A small image classifier, trained from scratch: trained on rendered rooms with furniture.
Rows from block 6 of a small image classifier, named by matrix and row number. Rows with one number belong to one neuron. Each number is 500 + 25 x the weight over its row's rms, rounded and kept within 0 to 999. All counts start at 0. Numbers have three digits each.
After each neuron's rows are labels from the 100 images, of 14976, where the neuron reaches its highest value: "responds to" is what is common among them. Only what is clearly more common there than usual is listed. The data: rendered rooms with furniture.
# fc1: MLP up (model.blocks.6.mlp.fc1.weight, 512x256), inputs 0-255
# fc2: MLP down (model.blocks.6.mlp.fc2.weight, 256x512, transposed), outputs 0-255

fc1.380:547509497451494455498491459537483483523533525500532516535540484499476514471501560483496504516505490540500480479548526522490519483503477479535516485483515494506534535490498467485533502501514513481475513493522513497448523527465509492530483535488503539433493489504504505484538486497506547480561503532505518510524519535454496532485500508501518515493515495524467491471454506453472481474517519479533505476483473477482517523499481477495473443476491536498538509492514506531488508462480510507466490456519499495490521498478534500488502440477528513492533504505487503494570539490491511539469532525525487576526508511484465500493473519505476502524504478491518471509497479521427499533519506509463472502520526467473511498512523462482483507543465488508545459519482458498494473512538506
fc2.380:491489508503504525485523540520494509502518532542512527503501499523531529522550497528553508478535484519521488527511523523519548506556509510482508488534500519494526558517498486519575525505499489496494530502503505513520478515501503507496499505478507475535474500502533475521526499532487478498517508518478520468525502515532514503541491503509485507491493511516505521495533489512531509504522494497503526538467523492528496528475516530475514525579515538508513472503505556501512507517531528488518477521531535479492529528552513518526516496508515540567521500488567515514505496554513488511511513525524513562489512527516535520495489551460497493588493520496498514505503506529560548517495501511497538502485514540522504540499499539526578506528544484464509512521532487515524508488519504
responds to: grey walls

fc1.329:496508504506524476505499487508498498502520494547515480491496478538546523517466497527494536483477514531470502475522501508509470482511481463495514522491502469511502484540510467525527489499549472480491534498485504488469503526499479493501500521500487497526531491493577496587522447499490507465501511491501506506437478460534536500442523514515510470450459489508509481508512506514525471470474479528507493443496500502493507502508558462524464445503492505483502499515513466485501464481454482468473495482512512469535532528516510522478513510463502541541489480456504493518483514530466451494489495540507505562490513490481480492496503465474475457501446491508474463489477508523483522502478489483498512474475521495457556503520529476518497463542510515484525508485510454517515497574514509
fc2.329:506467529499506532476480488477511471495507506489486498504466521475505474506505481477515446535537483502510479504472501478471480520473520499492480477468500532486502510476475520480432484497423526514526450532490491483517482472526533517497502447512502500497482526496457505443478466466536494498494489449511488474551488504498499502550480480500494492565533525480495542479512490498479514495506506461490501505512526509512469497513475527491500557459509484490476510496441543488499488499563484523537512505527463538476471463448477488519494489499476462417490516518505502479505464487510558504506492483500514439495498501467504469476493501496506553476544508500481519485522489495510466480518498492511510554503505480510464460469486488487503500459478504522471488509487532468483494448505495
responds to: yellow walls

fc1.226:512478533469524472478541495488468520479521478498478473530507532516516492483467489540462474537488510500498485483549494474510498515456467469463526486488508504533488510508503511559517526499516513506497487451522554483486498528443510502549530497500468506498522538511448562484479535517527505507514560472494501504460481514527513547470478492495517514492528533583500493490504482528493466511485521498500489506496466479487522509487504494535470476479477490523514491482534513503482447494522495529508505496503457518530480499512529494481504523531469514498492464515535482507510476487505524500473526514501459491501524501559538444491465510496516498497498468492529453499457465486489518531521474512519486526519482441486541497532537480531504507483500508541491465506453478456480511527524452
fc2.226:512468431484480503472488558452471467506459489489510511529512473530490544528539471503531510482480485523520508558486468495485487505461501467490527520459506484517492507443479474515488466514549487508516517508495533516527536495568445494481554500518526474508480472455541522514497551461514473536508477524510465538510468525487520485527509514510495517495488533512497524503487520440513493553499506511517499475509499512544464493478506498505535552472499479459471490484526492497504481478498486539547489536502502478465481515494483500504501524510501492470517525511449532511534539516501481514482486536525532472504517471576537506509490482509522514484476512528526468527493493515505538496463512508497494492472499509516461509478509522485472481502522559473511517506539491488494504496493502
responds to: floor: woven

fc1.186:489523531506487509476546471509482451440473477490486456466474512497451495473477525487464545536496504551504519488509498562472491477522481505493536487471516493498501541463500519508481497548505548495525496479480484555489517522503491510489532493544501487517482486490511539512554469472511499513537514514478464505509471473513479477509487539490466515519508464483509456463477544499468505518500516514484483498535532524514539542486579501483504479463521483514532501487484491472504522503517486499529527523474484507497467476495501471503474459589494500522518471506518532512551510481475484485482531514527521516481491505482485516497534473475511480519486531526514440491539519506504536464484499504504512485497506495529540520500461498508449525518474466511497496484490453469471466503503496
fc2.186:459476480520536500472535496516452465473491520520543523501527540475468471536525454476488463504487479511487470535522522517508495489542510505481510488503504439476521495509450498499518496529530499509468533517483537550493504500465498471527496484424471537495483504509508482486478466527502494507525485484484463512510512518483482501450468500528493477524484483452545531477512434501530522468496472534485477521476511543500445505469526497497510478528507508482491512519486504487512493462522483493488484508543547470510512566497445497477489479524506475495528532480491512523522496509533494472555488484505451520467496526476499509468497507522460477490557492503458476531502509505515495497507489533486478507476468502468500518505536460549532522522494531451528490499498516528484482492490511
responds to: floor: woven

fc1.464:511517548485524511463529530488505505504467494523483500476528481485482468475513491505506523480468554474504492482527489492515535481467507557520508438508483529493457494516508520501558491510529479493495532501569518492490514561452517491487489517508439499479545523509495474523549515525488507462494490487491504485494523465547507502519479513494493488485465489515484508480493506507539483519500522503509488492487492446513500531521485473477487507533417485531520496462491522518523500525530471550464551479494502510518497527530525496515543518502482509516476461533528481450484495505501513456483516483515490530475543470541510463477500469465485500512464488513531451498500510481472569502495510535468494489466499515509501458467526502484467513468515488477458487520537464490486512521496503
fc2.464:440533498448482465522486479498533522507478501475491519550505503531500546533486504532511517497516459457500524499470519495542501471508536494526483501486529530490531485521513495533483504466498524520481502536472452468481457523525511495543483463505524510481503502482472526481488500468469537519484513506520519467462482495467488527469504516476471535548527486515518486489515565486491502489506515499512530498526471516482511467506511532517460471455506555450486475511498496504474536501496515499549501477517507525521539453500516511537509520486493503475504532473469488516513541480539504515509478489503517485557496536503512481516525512533480493467547498524541506498490459442522479520498488476512503480557488489491501494512536529508491508504459519532504522476496522459528524503562434
responds to: black walls; floor: diamond

fc1.275:528505493468530469530515480500539477490489490530444486463509515522526466472523503477513535492491485493496502455535528547496556513472535479519519481513510506513478513494510513512517454511518494510479499528569500528493506506510503498533471504499503487444527491516473450525559538510522515496474473482528488486522518528512499518546484469501500536513521479506486484509502506447519494552547507483535503493493445440456502509556476505499514488486433520475489442475495523546552509469515528475437503468490518476482539514530534512527504487466513468492481531508490555475479513492499477494509469527503472548495518486506478500496484497506458524515486472523516485497539544501480506467488519495462474499539542496505505517509518499456478510497522494494489493477507487514484489488531490
fc2.275:501521508531509503463468501501482525504491532482516490553511490491475532499474506506488481492480516473489503530460501511498510508552463517530516502511496504513537512494514500517527520485506508484536489477484465469524496508492497503474533488478494508569432494483526566443470478529481478526510514523503524518502475446493498516508513533518459488476466504498536501521496512556521514478493504512469528524481507538579488504476506497520505520493502518529536499531487475488475520490479457539531459546534494517488481503482490504486488523513493577540504483485479441495514503497469566523515526464487552507476455552530507495488530512500545500522524516482456513503483488470514516522495485489556538497524477512507488480471468521503518432493493510485510527526492476517543502505507505
responds to: floor: mosaic

fc1.459:490514526558533522496507464488494516514478487518437518452481472485473505506517503479505478486490527504479519513495501485524490499473493547496526474494451473492520525499506515483467434477463481482526541472492499462478463494483521544476501488498507533511524485492539523487480506519470469557490487516494485547527495488517462514501531460447490453454474497476500519505503457506564519475477469574479490516475524509542439500490509490502491554538464500486498476529481547475510479512540496513486535510513515510509506505493476469521490492493492481494488522529533545494500517562472529466505515522453494518437494491499497503495536469479486486535504494487506466537524525495517478495497513522528511508465494511500498500535451491484531509489527525464461519484520478506512475479478512
fc2.459:479500485441475471495466492523511474475499502456522474545534538493502503487442526503504530514522443485507481486485515511482489477506502460519481542496555523503499484520512467503487523514501503519499454524476474498485493505496498481503488496521489471479470535499476473516489472480500544450518532520506518468484466491466494509485485491553504509543536490533494477471498559485459485472520531417505488474532506499456557487504484503485475462436524511486509526517480452496483511483499500488529462499471462479473502442464489507493509502515482519476507491453482475510495484426530468518497499465541518484565491516496498497493481510533530496461481518494492505445484491491486504526500489450484482492526510474481510511497532512483477497539466486519535505490468503509510502517502465
responds to: grey walls

fc1.381:495493536528535513511506447507491496517505467505477500465483477464482494487503494469472476514461493508469469489519494477515487490503545537496511484511487491482478529503546502475437467499477479462493504471500544463455466516443539545480502467501490525489507480491554493474460516520489469534498532520488471528504539551536477499485505449459534484476466509522514502515522445511558533484481447521513482526512534505524468493480484491519472509543477507451487504524495534485552474527537506525486551487461494519519493498501489492508525508476479454496523482522531514479520549567508534486484518520488512523448490525496472490505494468480478492525515487477508456508497500523517497502522482512518501496464495478521516475503465452519493519474500520463482491502519461505499508484465494
fc2.381:455471493451483477514510517478492493475495507498519503518522518508504488492464508517490553524526474505536491464493524554457498471534495459468475530514519481497530465514462512520534508538521501528473466507459492512494529509526485456537503485505487455484516499472457492489487478478520535451543518488519488490484471470491494513518457520518485520511524473528515482458461529495483477484511526465510497448508500522471543518500517498495504455456532496503495477479487464500456525479448488492537449521580486456498487459532516486518488511475511531504498505481457455513524471453510451524510487467507473512525496499503518496489485518479526515510479542490461517467470470474460509462491475476493478495518515489497524532489534506518457478533494459531517490512476505474486502528530502
responds to: grey walls

fc1.211:537507513492517510483517515489477511472517496488502509489496529518492502466508465468501466537525506479538478534501506508466512542484512520510490457495492499535518514470474476561527511478503556516511461489516510534523511511506553520526515524530511549487507538552476520466484510485489506488510476490522497484498516500525498470509420474540495541557546497532447505518483485479509475496501514493497476485467487492517512508524531501512527532485515510521498499478507526512521518474511485524506514484513498557480451456455525492486511489545502490453492490517499507474530514470527549503493472456495438479498518449482534486482491521503504544528561479529533530481521493498477476496519522482521457559526525492522523507471475503487487548486497520524475445492533530488502482512538493
fc2.211:495465520501470528501504500504465480506500448525498492482480525462505510441491535482518457492507527522511484513477495484499481505498514519497510496465503551480474476490460479473459474531453501502509465514501487486507492513511521493515490454513489493513467516492467496426487507495490470495483494494505490468553507534488498494494492481504521520561515481494502523503517471511496515512475473427499490473514529496541497481483490543482511530512485478504509521492536555507524524517555496528530554502482470544490453456470467502539513491517504507440542522506533538492491511522540579490499511463487479475492513503477510494491511450482536515465503512514508501510539542531521512486522507485508498540474493513549485488479481511499510583461475545516487504505501476456495496457503498
responds to: yellow walls

fc1.26:515506501489526470431499488528518464478507518519533509525522495515479497496497523457498500553484478507501450485565526479507522473483492528519508467522512518521490507507520480511491507500511493469490528502501563478464502548439545509523501499491491503476508485520534475516494483508497536484575500536519509518514518517499522514487477424521504482511475500512455490507484497474502500507515511482536502484488475514480485541539462493483469467487460542496495492507511513522524445446520504532474519477499483493493525491506520502460566494472475505473471504487520495508541486463469491531482555501528499574509505516530483450504465489507492503509517474484519478503447475507447486522494483505457482513470521498474512472490528438514489519506450520504504475526458521498505495493485513
fc2.26:478535501506517512504495504541532518496515471497510549512530470528535501471509491553518525478533508508494514512508554545547535482568488494491489489539481483493567546485526503505564506505534515491500490507462482526512519525448533526527472513468508495492504485495501473466484487507461525490536508510504482497500524524517521534508493515492518452514538488489483484495531480496489500515523516522525502512489504532522492504496500555501497476541522531531498504495503517533484498500526495485519462488496539451497522527545510533482471521474553510600519523481522476502514516511487504523526501509506493554483492531507501512507499590494488495573543512483500505529481511487526516496515503497459542516514506533483515518522500523535519500493498477479470532520512495542517512524531501
responds to: floor: woven

fc1.214:513497530473550469469478519505531485497517453492481478485512458493501478492482498512497525504452522503532542524530514470520504540486477456495536475510479464496501563493509494523513520485521512503514496510509535493478493519487477517527531482496445518503503441480482486489483510515563480527494555519508470543508521517521523557509519479537527499471537510566487454490509467465491467535481526509489505468490499461485482514493476542507483510470450530498534468465488516502504437489526529488480479540489432497503488513517501515517464547514477500535507489536485503497535512520502520513467552551493482530464520515520481471491443532521519509473481464478503503534456490514493493500480498522494482505551503486498467513513489489497492498511485517495480486516467475510449472504501488
fc2.214:504480468473479523519517504503496513507497532469542501499543511500509511469532486550509507464511533511471501536466504538477529508547450493515514542513475515523553521500504477499549494535536509507526470527519447518538525511508488490511492528494516495502470525507528464529546517490496535498484479526481481492523486529469495503553491463507525536497496509504535518485505555489492488488498503507474493545508498477538522488489506540463509498509523466478534485492481505513457551498501498494495442532510558455500507506502486520505467509545527496571527521460497501553503509497487466522503501488506538505521478506517528513532552564478469512558501502510469483503520535487534538479469507500490529502527509532495490529467512552469511497518515484520511535528501479534499494510477546
responds to: floor: woven; blue walls

fc1.110:485501535500499499509505492500544510498500465452491523476522493477474549495459507501487536493531543484511516457515531530523522483507546530481450475518450446489540503463473526485492450516537511511467446461498510482525499527463527519536468461495504506531539497471549513463470490495517497500506499534515437533527522517516496523525488498465512483434495499521499448517478515522474480492504498562482511486515464479497495502507484527518497475496514504537512504491463481499520501486513516509500512461528481473504560459500496485521505529467521509519531535451474521499516502455469493484511485449505523559485481521503468498509528499474504512493527509452470482527491474488485491490511482499508534458518499504525490517471498493463474539512464517486464485555476511495504512483544498
fc2.110:505498513503493514501481490512489497503518515503516472527472513496537454479519494499503482516487473495459487517499498482485487492492467455542531509484548557495476492519568491482494526472474475469509550534493490508484488482464490473486510531499507479451494528508452491547519488497481490496484493481463537475463471471492483504470516492502475490554488494485500534466532474485499512480502507436535494512489547506497475501501489478476485488511454492485511512509511548486483493520511476486490488518459509517503443527519468515470495479517511484521496471547581463522474479543507505502497546543525469510498524488492508500474482504518487461508446483541505524457514513492534481528489508493442468536485477486470485483555515497525558443500519455473518494450500492496504476547492481
responds to: black walls